A small class-conditioned image flow-matching model, trained from scratch.
Model: 11.4M parameters, 32-pixel images, arch dit, activation gelu, patch size [4, 4].
Training: soap at rate 0.0016, batches of 384.
Data: trained on histories of elementary cellular automata, time running down, 73750 training examples, 150.0 epochs.
Rows from block 3 of a small class-conditioned image flow-matching model, named by matrix and row number. Rows with one number belong to one neuron. Each number is 128 + 24 x the weight over its row's rms, rounded and kept within 0 to 255. All counts start at 0. Numbers have three digits each. After the name is the row's rms in percent of the matrix's.
After each neuron's rows are labels from the 100 images, of 14848 (inputs lightly noised), where the neuron reaches its highest value: "top examples" is what is common among them; "patch colour" is the nearest of a few named colours to the mean colour under the peak. Only what is clearly more common there than usual is listed. The data: histories of elementary cellular automata, time running down.
# fc1: MLP up (model.blocks.3.mlp.fc1.weight, 1920x320), inputs 162-215
# fc2: MLP down (model.blocks.3.mlp.fc2.weight, 320x1920, transposed), outputs 162-215

fc1.244 088:122135126129134092142117133114099136141112130146150166119150082118111149138093156129109113159130123130123088114102134119165071057171130132198132091139147107102126
fc2.244 090:112160178142162122119137169088143170125127134126080149168144104144126146122068109089126149128116111164117102154132079150191178106168122156152149116171148127121120
top examples: 001 turns on; 100 turns on
patch colour: black

fc1.699 107:119107120141121137176151135139125102093170113151108122129090127112132156122140103193164113162101131098124125095083142160090173094141183136147232152141091130117180
fc2.699 095:110147091119132081126131113163128078126131087132145129129094131140108130154099150155155134153113153141133192091149082126139122116081121129098044112111114110154122
top examples: 100 turns on
patch colour: black

fc1.45 125:114135138111134128126135136146155132149104140086156102119148145167156126075115099151149126157129109138131130119142152137104156146101133131137119100143160102133114
fc2.45 114:127094107118120143164103152121088122129129126139112140112055108137142131148120129115102127115132138124121120104101107104091116106148159135119141120115080097111126
top examples: 110 turns on; 010 turns on; 011 turns on
patch colour: black

fc1.363 125:128118130116147171133106094161092159130107106147086164139147131115100118170101122134102104123135125150148140223145123114183102102112069116126147158150140148124125
fc2.363 113:159120123157116109181141123105120129121129141145143111043127144163115141128116137155111147098152151136183114174160169132112100124156085143151133142121144158145157
top examples: 111 turns on
patch colour: black

fc1.302 102:133113124118148182121123130119106105129093082133100099155141158130192124115130169079131106155119141129129128108137114107146161105130150117081118101146082122116140
fc2.302 096:108132140124101142146116132115110153132162147153166125147100105145154104144152114138127163124165109118134129120134098138195136129133157151057159149135149093142102
top examples: large cells; 111 turns on
patch colour: white

fc1.390 091:083089141156161142188121092115127144121128083109141148145151173115147179132106098128106152164114130145118133097109107125130120063117060116166111126124138134112086
fc2.390 089:130066149120130153141133141106142116128109103112160177159127102137119189101098140107100133099154122121118103130120126137128114091087161121154106121134107133127128
top examples: 001 turns on; 100 turns on
patch colour: black

fc1.367 105:127203118148131057131138092126128133135090114165164117137105122122098177154133121122116148172108141107135092148116162118117094109126131121193156113193077134127120
fc2.367 120:105101137120132089091138159120144118123156133129100122134123103128119126139094116108135130142139113119147166180113082104162125138131145134076120141119100133144107
top examples: 100 turns on; 001 turns on
patch colour: black

fc1.15 101:124123111139176127090114191124130092089079113138116108107158241146121119133124112140133136129186123110120120149132118123118124117136131126144124144103120109111108
fc2.15 082:133119101120111109146117086145148141142184111135147121127093066090162119183150141119140120104090120128129140135135137155130152133115113138145120146131137103133127
top examples: 011 turns on; 110 turns on; 100 turns on
patch colour: white

fc1.243 095:136174145129138167106066153136122126111101074163109137130082055108130143159158134114074121153128123107144128097132125150143106105140106157180134128146155148115102
fc2.243 131:143169141142121158124084117117108149119127107121151150131135153130152117143176110141105137134122138115108148081136155133094161126174113122206091111088134133141150
top examples: 001 turns on; 100 turns on
patch colour: black

fc1.547 101:169164126155120168153139130155124174117171162142111111110132118118135086107143131104129110108089156130151125171119104161156138085109123144115124144094153141104131
fc2.547 089:154128095132117134167164135169105176131115133092095160150122149110109137104120149164144119205180092138134087142138104158116146114104080131147086170135048145137121
top examples: large cells; 101 turns on
patch colour: black

fc1.124 096:110145147069127135151143104159161150150142105143144121143129170160125160109091173087084109174147129139156147117119093119140119194129190121086132115172138136122112
fc2.124 087:124143155107097141085129121099221139139113109110118149103124126147127138096084135162129148093151134130108076125137110113139122129153069126105146112138141062126142
top examples: large cells
patch colour: black

fc1.225 085:123109132134128126136132134077111154119157153101105125104155152135113116128162114104130093140120160168141140113132129099166129125171095145177131118130156118126131
fc2.225 094:139136092114144089107150109145123110111115127142106138123106077160135126161142120142139128135120135120114109123123099114174122113136140151101093158091150103110132
top examples: 010 turns on; 001 turns on
patch colour: black

fc1.396 110:170173111129113098137109094095119137096087146132134121188174080125131140167096149100124130130134134145122077112105134142083114162105137125140153120093138150112128
fc2.396 102:145097119158112114128137143156073130130158138117119123090127140120123141073138159123126124118129127154119110102158075145088078099137075130131114145122116154154099
top examples: sparse start
patch colour: black

fc1.738 088:116113157104131159141152138024131162140080154126118107117115101097090171096146128154064172150191111090164100124152170122156134121143075132164141122130122161107122
fc2.738 124:130144168114094142164160115090127111124114122155142116130145118114132138102106110173074148100084150123121126123143127117175131121124190064153142130122198138155157
top examples: large cells
patch colour: black

fc1.484 101:180163104131103125096113124112122098120097151153153157115092076091143134126147161138159085155137142126126085144172151198131148139147131090167109153114102135114121
fc2.484 102:125122134114139188094089131097145130137094155144130132146126129118120134115159103105141173140147091118104122076129132076110121179120115138158061128129143143152098
top examples: 100 turns on; 001 turns on; rule: rule 18
patch colour: black

fc1.485 097:097188142118140116131129115146141113142097156110150137075078126096079178176147141085161150139130137095118167136126166151144118152131145133131183134139104161109121
fc2.485 107:135100123121136078126159127156157141118133120081100129184107096095156127133113121124096138139158137144138117157108073093125116136062099135073105090166114112135133
top examples: 100 turns on; 001 turns on
patch colour: black

fc1.483 085:107137129127104130154090149142133091080131136149135167105111133137139126128116141120117151137112085160095127141119101091143139134105104181130125120075132139169126
fc2.483 072:128121122129112143122123137160144135123140133097107113163152100122148151129153110126107147115161145154165133128146139115130115116112151066158119145145084120088116
top examples: 111 turns on
patch colour: white

fc1.19 107:119150158110140095131083119103097131131145161105172098133124126124142172097078110123120086146117124115134135151134140140118174125113171156107128153144118122138121
fc2.19 107:148135129151114136150069102117102090132130124126143121121047115120147125166068148142144134157139121139106110108099119121102098083129204147132123123151105149126118
top examples: 110 turns on; 011 turns on
patch colour: black

fc1.44 118:102164116117138172112126135134140086081158104126123156098131132130113119158101143151082107166129079115139107088106113099127094135173109107131159094179141122143091
fc2.44 123:140139121131122116125116171174112153117122145141138118146135126112056132099127161150168160184120091121101122106154148087146116173084130142110075098164146112126106
top examples: 001 turns on; 100 turns on
patch colour: black